Weights of a small sound classifier: 0.61M parameters, log mel input.
Rows from block 6 of a small sound classifier, named by matrix and row number. Rows with one number belong to one channel. Each number is 128 + 32 x the weight over its row's rms, rounded and kept within 0 to 255. All counts start at 0. Numbers have three digits each.
After each channel's rows are labels from the 100 clips, of 14848, where the channel reaches its highest value: "responds to" is what is common among them. Only what is clearly more common there than usual is listed. The data: simulated sounds of rotating machines with and without faults.
# convs1: first pointwise conv (model.blocks.6.convs.1.weight, 144x144x1), inputs 0-143
# convs3: second pointwise conv (model.blocks.6.convs.3.weight, 144x144x1, transposed), outputs 0-143

convs1.117:074170158060136125101146134098112150153059139117193124187149156159179154101111100120121132108140090159130081145049151129102199164094138131129134120113164050180088123177155081152104115095083112144110129139124098082125081162081093082108107158112127176158151121104157160160152122147144098133131113125087155138079098130080127125144102126182122118117133143148099127157131113134150136175142097060138136136112133121209117108123209089211103
convs3.117:117157115126093094071149154129140080044123154119073083190140111110132144135113150111160076111166176214174122174078110148122124141144078123113128110121130105128151113127106099177121094114149139142114170185141128135186133095101127142163126078087047118104138134182192090074122123101106097100134145146117129112152170137172091105161120132070092193159168147192187154133167118164165098152119163103167122144112110153118175113121129192160120
responds to: state: faulty; turbine; rattle

convs1.93:137054169166065158125117079191107110126113175141110153084141177143133106181151154119172113019114139180088105147146146207102141121136123130170166159105123122143110149106113119208092173081151133141138175106149113116149090134073143120119093114193124131161143103125112109121103116129125130136162108132108156176176134118176153132112131173142131129131081051154076060160087081195144122112160124149121155156161168117162118128157153113093139
convs3.93:122114084183148107121056124100177113100136139133140170134076103187142195142154099124091075096109058099144126059091164108118150150082152200115143118164163105148118165147082135108105125115108089151121103104144099170067114092130196100115064120106084098147134121197140146087115139151100139125113157120124183108111116130126075145112099079151138124101133220100117115143143148082100107136134053150159121126153103175146117089092178106110094
responds to: speed: slow; piston engine

convs1.131:166160105169125070153125140079136135047103117164152133139154111112156126121138144174091139131133083135127074120136144116186073152144113095165099120154112126056106094115103101177119086119157118126175138155131115176110130129083099143130159182106145053198135143093109117218108082086162191087135128109189137102154104131109151145159184170104113185135158105131145141122117091140116101017106104125117087127128116091175171123110118099139153
convs3.131:152124145090095119127147078121149134165120138095172169138147103128122131086121158163099185119094208161142169152118151056153124120110094113130141130052166151169137109087055169172109114116135162102086145177149063168134100088124143097149147184087128180151112130135111116082090126124134115173124124098145132075198142094159122156130255142124094143090106130153102131160096120142165107123128121170116130158107154120159095091141163086090164
responds to: state: normal; text has "fault"; piston engine

convs1.74:065111121128114153113105128136141145149129063108068080155168151110105103134232188158124115042142170161138142161074158168130141112124111128142104151153112113089163146187149090100130104069138177157121124159133055163090145053108147123135094147149152146130090109131105118158074176128119135148103119119145103141144115087169110119164121115202162138059151135083179170113130147123112121153112115161138094128211148071107127111143099142086153
convs3.74:191109117151127141161118168136143140157071093153143116137106159038082125118086099142177137092084110144184072146172224115122163194172145090090107113128096132071127171122098058102130111174170144114089104157126128125157138164149081094150142109137137135119119094153117184112127143116149120094055105102166151120164129123149059087130117139147105136137139148135098179128086068117150078131173160155113091108157096175110127074094164147153145
responds to: turbine; speed: slow; speeding up

convs1.101:133099094171159092133060139231110137114141147122179139099139161161100130145107083142133114127093125057116140151164057168119128148097128113146115120135099160108141096149117154079152098182167140127112174117120117145142124137105231120152208120167138151141151143103167107156078161117189142107136152124110149135194148131169076120132104135101125111108148149168146092149132158093130152157121134171138106093083119122200173147023103160094103
convs3.101:131097143134186105155148107103134156125109148157137101136121138194078100063157024073135091140122141087136099121142164119124116167111131125138108104137157121075058124208117164111164115143142093104121103142080129192156117117115092058127028125102113169067106109113091142119119138128128140132102099080127143154132135107134109093130156126113118119092125079081113147124174168129106172160098086160112084153130101127093068150108138174111033
responds to: state: faulty; imbalance; gearbox

convs1.87:066170124182171130169167126150069133113166128152095089122136138139146148141158122102112148172095104128129081140153176141122167130118164142112113113119153126068092131106110069115136117047132110138146154118149159173087133124172149111129169170134084164094111102191108161133052131153123140105127095093157172173159137177125115116121161166131130140061149102103148114139147091180105178144131084251171114150095128100073163131110053138110160
convs3.87:147162079115111123159119144170179132138160131114127185156162081098111110094132083090125241147094160131134164154155127121163116107100184143141124190105137162160127131161086153119195097115151092111119076150118175073105130107167135132095169155106129182147098101160126088153132145101141149116137093179119059089157147212137097121070201111171078118139113088136188094107156135146127139163139106185152114122133100128105109157157183125115163
responds to: state: normal; text has "fault"; gearbox

convs1.114:100132054162139113110131116103125089128093127167104087112116136074106094116136092080112117112072150184122128163160075217146134110076112153090108166132138106110115165104120122141048103094146144095083126091111112163185096129194081079091095061115118125095107105125128089137155176156128196087107155131144147129126167147099164059131151131125125124073143164093102148171158110139076132096115126168187134161150161165138143112167195111157105
convs3.114:186076167108169138139130118115117099126143147137128084101160113099147087123118147167086155108117108172098119139166114102113103144135110092104148098109125128127109131124136149130089140085127103152130236132099088135149101150111130180080074151149161117071144115063137100172157121107132139097176135143050051180151053134114116082120171124145072141138143177084078128114165126086152140075074116100071111129135106159133078110160115074209140
responds to: speed: slow; gearbox

convs1.29:166118066100150103108111116092142125128115108136070093125142189134110181161152111174111139120089140107103163133162148095149102134110134143161173127140156098147122169133120152130064208176155150091086133122143124134149079083098088109131101090178121124161112145092120195139119076121156147135089083148146158097133086137121086112105177136134193121130097093076159180068127174155144137174252108100173118160088172107181136109165132117131128
convs3.29:153093089140147168110105124109153107112156103096116093147153055139146176146131111122117082115153154149131088112154139086189107117145123169141104178130155085131156104159101097130092168177120134185082155080140093116167109110157126096121082065170078106187147117159135156151135130158165130125122123148105138150053119122182143082086137155134128116113146206068111135185167161139094210133170164109074133112167154109187177102090124055131114
responds to: state: faulty; speed: fast; turbine; imbalance

convs1.2:122160160194154105126186134160149133173106156128112114092069088056085110070130129072128126141140130153121149126182151152092142126115135111128186128118120126102195135110142172207140156141129130113109135119185127180149141115160114131123129123072140163154155126139070153124074142090133141105092162192108189133119126095194108154127167116080176135120113096104104071128104104153172118111082053139179123133050189174141098127127185127152143
convs3.2:154111117149087111153165132168108100136099148140124098144131123112217129170199128155175146166136147133148177134172176133120109130123161138174127138101141144124129150141151125126090104158077115109098136136135092079137110105131133126134117056148079078124217159145157141151131126219084075126107129151103148105121133113167117155151124133084196162140148182137153103154157127133124129159149172097098130123028010167115139098146172084132159
responds to: speed: slow; conveyor; gearbox

convs1.123:083152138133093127165146097122126155129057135152092197087166117143137066126140137097130126106125138115055125125086142096101127159087148176133130140134123098106116128145154110154097142157143053109159157068104093161129178093125163139092170142145173116100097165134146094146103092120148110066184065171148198159089155090160170183114122106078116113216117111140154093125127153139151144100101153150106124205106133098129093180174122059140153
convs3.123:129152078140102106165098085096082196108130188153152205140103137098154111156136174120130097081214077159147119120164117175119160168100134175101129179084127110108139123118181160128107149151072137177170149143180098115180178074154129144068171168122121191075123153133159127132131147099108126094081096078094100124086103147154058089114081103106134135092104095141157165140129117135097150104161134135157115121116157141125132174148100106167083
responds to: turbine; speed: medium; thin (high-pass)

convs1.36:095205091139124145142188141094139165136071077145089159104144147188140124146121148088140074139077143120109154098085135165155172124115109136126128132166142163092102118208158134095165137105168132121131113117114172209136077122087079150139139138113076117110110115132143146141091162054089193127132092130172122120080151155158128175118115164086068178086140096148138109114168164051135159113104117097129189158164148117173170149156110154103159
convs3.36:115130134194120145140118163134150109155122099117099130152110201109156148077098104187166156163055110102119183053103111105175090141149127160156077106141147096170079185107092134112175129154153142134098166174111093072086131088181131119162105144121081078125163065099132174123144147104118124127112071108066168154137143136127125114060125157105128130091080110185133170167168083102157189142149123114076067120131140105138139096091129143128115
responds to: state: normal; text has "fault"

convs1.110:116131131120076151196136106098125125147146116148047105141119124136079103155084121098121131158122114095157131113107097173116166120120202096128134105092190110085118157119131184051115140184170098174164091151101115127154162140195111135148106119148115165148131088176120119131164111074123136074154141226091141114086091140169113119101173155099118123108083140147157136124061137156132171192104144204168116129137198124154144148110145085143097
convs3.110:107129119151078069169158172146171154170128140078083138091175106176097127125164182145093180103112107135129069100193151108123138105078122159114134143094159142094090026113135124100137133125138104107151116170087120132136133114135159149099164158103126146145108126151095172129148122153109132097118120107157156078107074196109141121187192157129097049189078170138113187149127082170095129137126150092121133125133068098119134130121146063155182
responds to: speed: slow; electric motor

convs1.16:088136104135068134128168144142072054103110138135130072139053158139125109164098152098124123135130136121125088126132091154125135118161121143163177141173131100116123149120158074130125173140144181094131077141167097088134122077065087143104162093122100133097128117141124127203133115149109124136126151128112105169170124195127131155132086141087110123104114135095109129110086108115163169153093134155000126107142068178131190111174101164103134
convs3.16:153146182142147049111195086146156123065153131137162106134118102097151134082107130179152201091121148144140119138164114128193151152094126152060150172119123146091127108142113121153139096079098147141161136173088091051167125131134175047101091078145111107172136141114108151181152097156113156093179157139205142126096201120098163092059154171115160139095106144131120097156153067149135121131167164131158110117087140143135116110112109152120122
responds to: speed: slow; conveyor; gearbox

convs1.14:121115074174051056097107067107059108135134110112123110172123153121156122155156086196118171109157122124084074138113177132044127118085086156141147135112179102090091127071124100107142093132149194136097132144121148116093133091159127120112061087108109177154150158108107176137070075098138111111092115112135114086087129093100104133153165107142142202112161112129174166101150112136154115132119160148116121125176095105154117098122185153097067
convs3.14:160144191105144111140104139155112143180131183165121188174076120149056132123129133100199115127116147119093111089126127075126146099164093165056142134102116099078150079143098131066137173120132147136108120128117141078112169210171127176135128137111062147085142157047152101142104117120155155101163120150092143193085136156159146166135092141167141103169097154175197145112116166138129136162166151115168078163134088131152126102132083163137107
responds to: state: normal; text has "fault"; piston engine

convs1.132:093092156115143112139141164216189138068103082112134087162139100142185130118059118083095161166104100085074141123153091142140187101098180125147144125118142116145099122127182141143103107129139182164143179097148149118148111149040113089121137119130167124093111150157163123135083098098144136146128083085094118110135114040101166153108131137184117146063120109134110148096123098153101127110126089186138121139133144086158182089063205156131134
convs3.132:154145120168117145168125111119122151178185152181166136108153177145143098119152161148115135168109146126146115077179106156162148073142131185095140105121160121111098175085153103174178110127161120096148109130131135186113081100087143131095104123164178087087121095157158135110139121143161155153169160154160155117144164173190114150140108110114113028059086164103093108174091064139122103110080127157135112181113151069080178101132069175153119
responds to: state: faulty; piston engine; squeal

convs1.24:160112099102111098110151204152076160126148108173200159136122124090141160087181148159130131084138175143140132100065119150143162173124107096102166155136131146131121112118141138153095136146136161102154141147163186137143083101139106138149069126088095105197110130161133063219121136093154145125167157048093103097163193083131083183098092149076184122146105110122103110096133124112132123136088126132105141130202161147159209144147151120129107
convs3.24:092191107117150113141096131131152119097133126161133153130111197135163094180118108146110110132105102123133159169103141087105129149131181125118133131087168102086127096131142131176119089059163100163129103153159128101154036127139126136147115127149161151098147123165160181117147191121166103165113176111133100158110135016146156132080134184156112113128110195157122133118022141121040148104162153129118087175113134128080171118106141093081152
responds to: speed: slow; conveyor

convs1.140:140089174088143137113146208135127090197118118155240141148083111152100117138135175112098104139089088095156108145084093106071127129137134144113136099159107179102112125088118112153154132146088157154106138092107095157133125119131092170142110148036136188134166194090139140128125131122110116132097135171130133121079113161166081190106085220104123158114097140119172161175168164162130060137110148133126063131079128140137133124140115112138173
convs3.140:134111073134154101145151140124112104135070127102169119156089107147166086165126126124164160132185155108140130119113091107176223116144096126128104137166105161128105123125128156167124136082086133177172115159134122102137117115134165101117089142169103133134173105081111135178180155142159131141145151132162089104151134115173118169040159199085066135142119097139071216201170110120187183124133161096136157188147129124142182098126144121188114
responds to: state: faulty; conveyor; imbalance; pump

convs1.91:057142124102076123210118134122139123154127087156126089099108149127108056167108144188064128125150137123151095039170148139209161135141092142088146124144161157038150138138138194085134089125079155119140161127063139142079096106142124177100154103131109109166105130111126104103114145089209153074129085141166121143110193138105140101165123149104137088180106144122132116137156166113121064138107123116143114118131134156116159155156147145119190
convs3.91:113079145070105080157092127103119111156083149191157126149133164145130085165125150174065131090119163142154098150164095124111095120108197096180162131104087114084139095090117107170150113149095094119131193097078126133144160060174201165153112105124178105135154104162212074149139178165133118184112135096071140140165176154119077120186148089123111101153100142106094163103109134104139134130150154075163103130137150098081155101134127147143113
responds to: state: normal; piston engine

convs1.127:025156131103115097121141137129147105137130150155156205134114134067106129117120159139154087102131047136137176135144080193110141134130107127087098119137087119126140131114123124148137063144159123165224105173142134142135157105133128100167115121097170081075116068091081100103122109085159170083131115189125114133131161064102107131131122148123113135116132172107122153102096130141147123121133049116139139115033187046095109180145142135109121
convs3.127:144095136101155133164128112109098165185161139122150168130160156091115113123206116169144094085148150162075151096166112136050039186141151133171155138144141155076113126117107109127175135097149115114081147087075092124145118187111083082183114113169170105139037126084165157153132155155107064118107206180133134137137125178110147099147144115100125068162130168113146135159154139131142137141137150133103120123065070149129098080115100122112123
responds to: turbine

convs1.139:106117138122097101162124141140149151128106138123118087157166244082165186133105140132138070138182130148095041096171126154086126145144162145153154122072179121089106174102152106154154122113171081121158116174205158094149161159062093084119123136128141138158172145203140124144104078133136094073107128090145139166117093132122144091157178121125138136157096137115159157134074169109175121133163132175113125136172125081147124158115116064159093
convs3.139:126051129156140111045153104113125153123132132135094108136129130065122134146093103127114167096092159103161075070135119124140134089146166086063076113183110090133141110082126122116152131116179135168063155137156134113134076140161185087148128119129138134087104074195086112108109135086158128157152111118156133207088163140147130134131183164094129159053171137135117102114139144081050177144151092098114174180096151108104117149146194143113115
responds to: state: normal; speed: slow; pump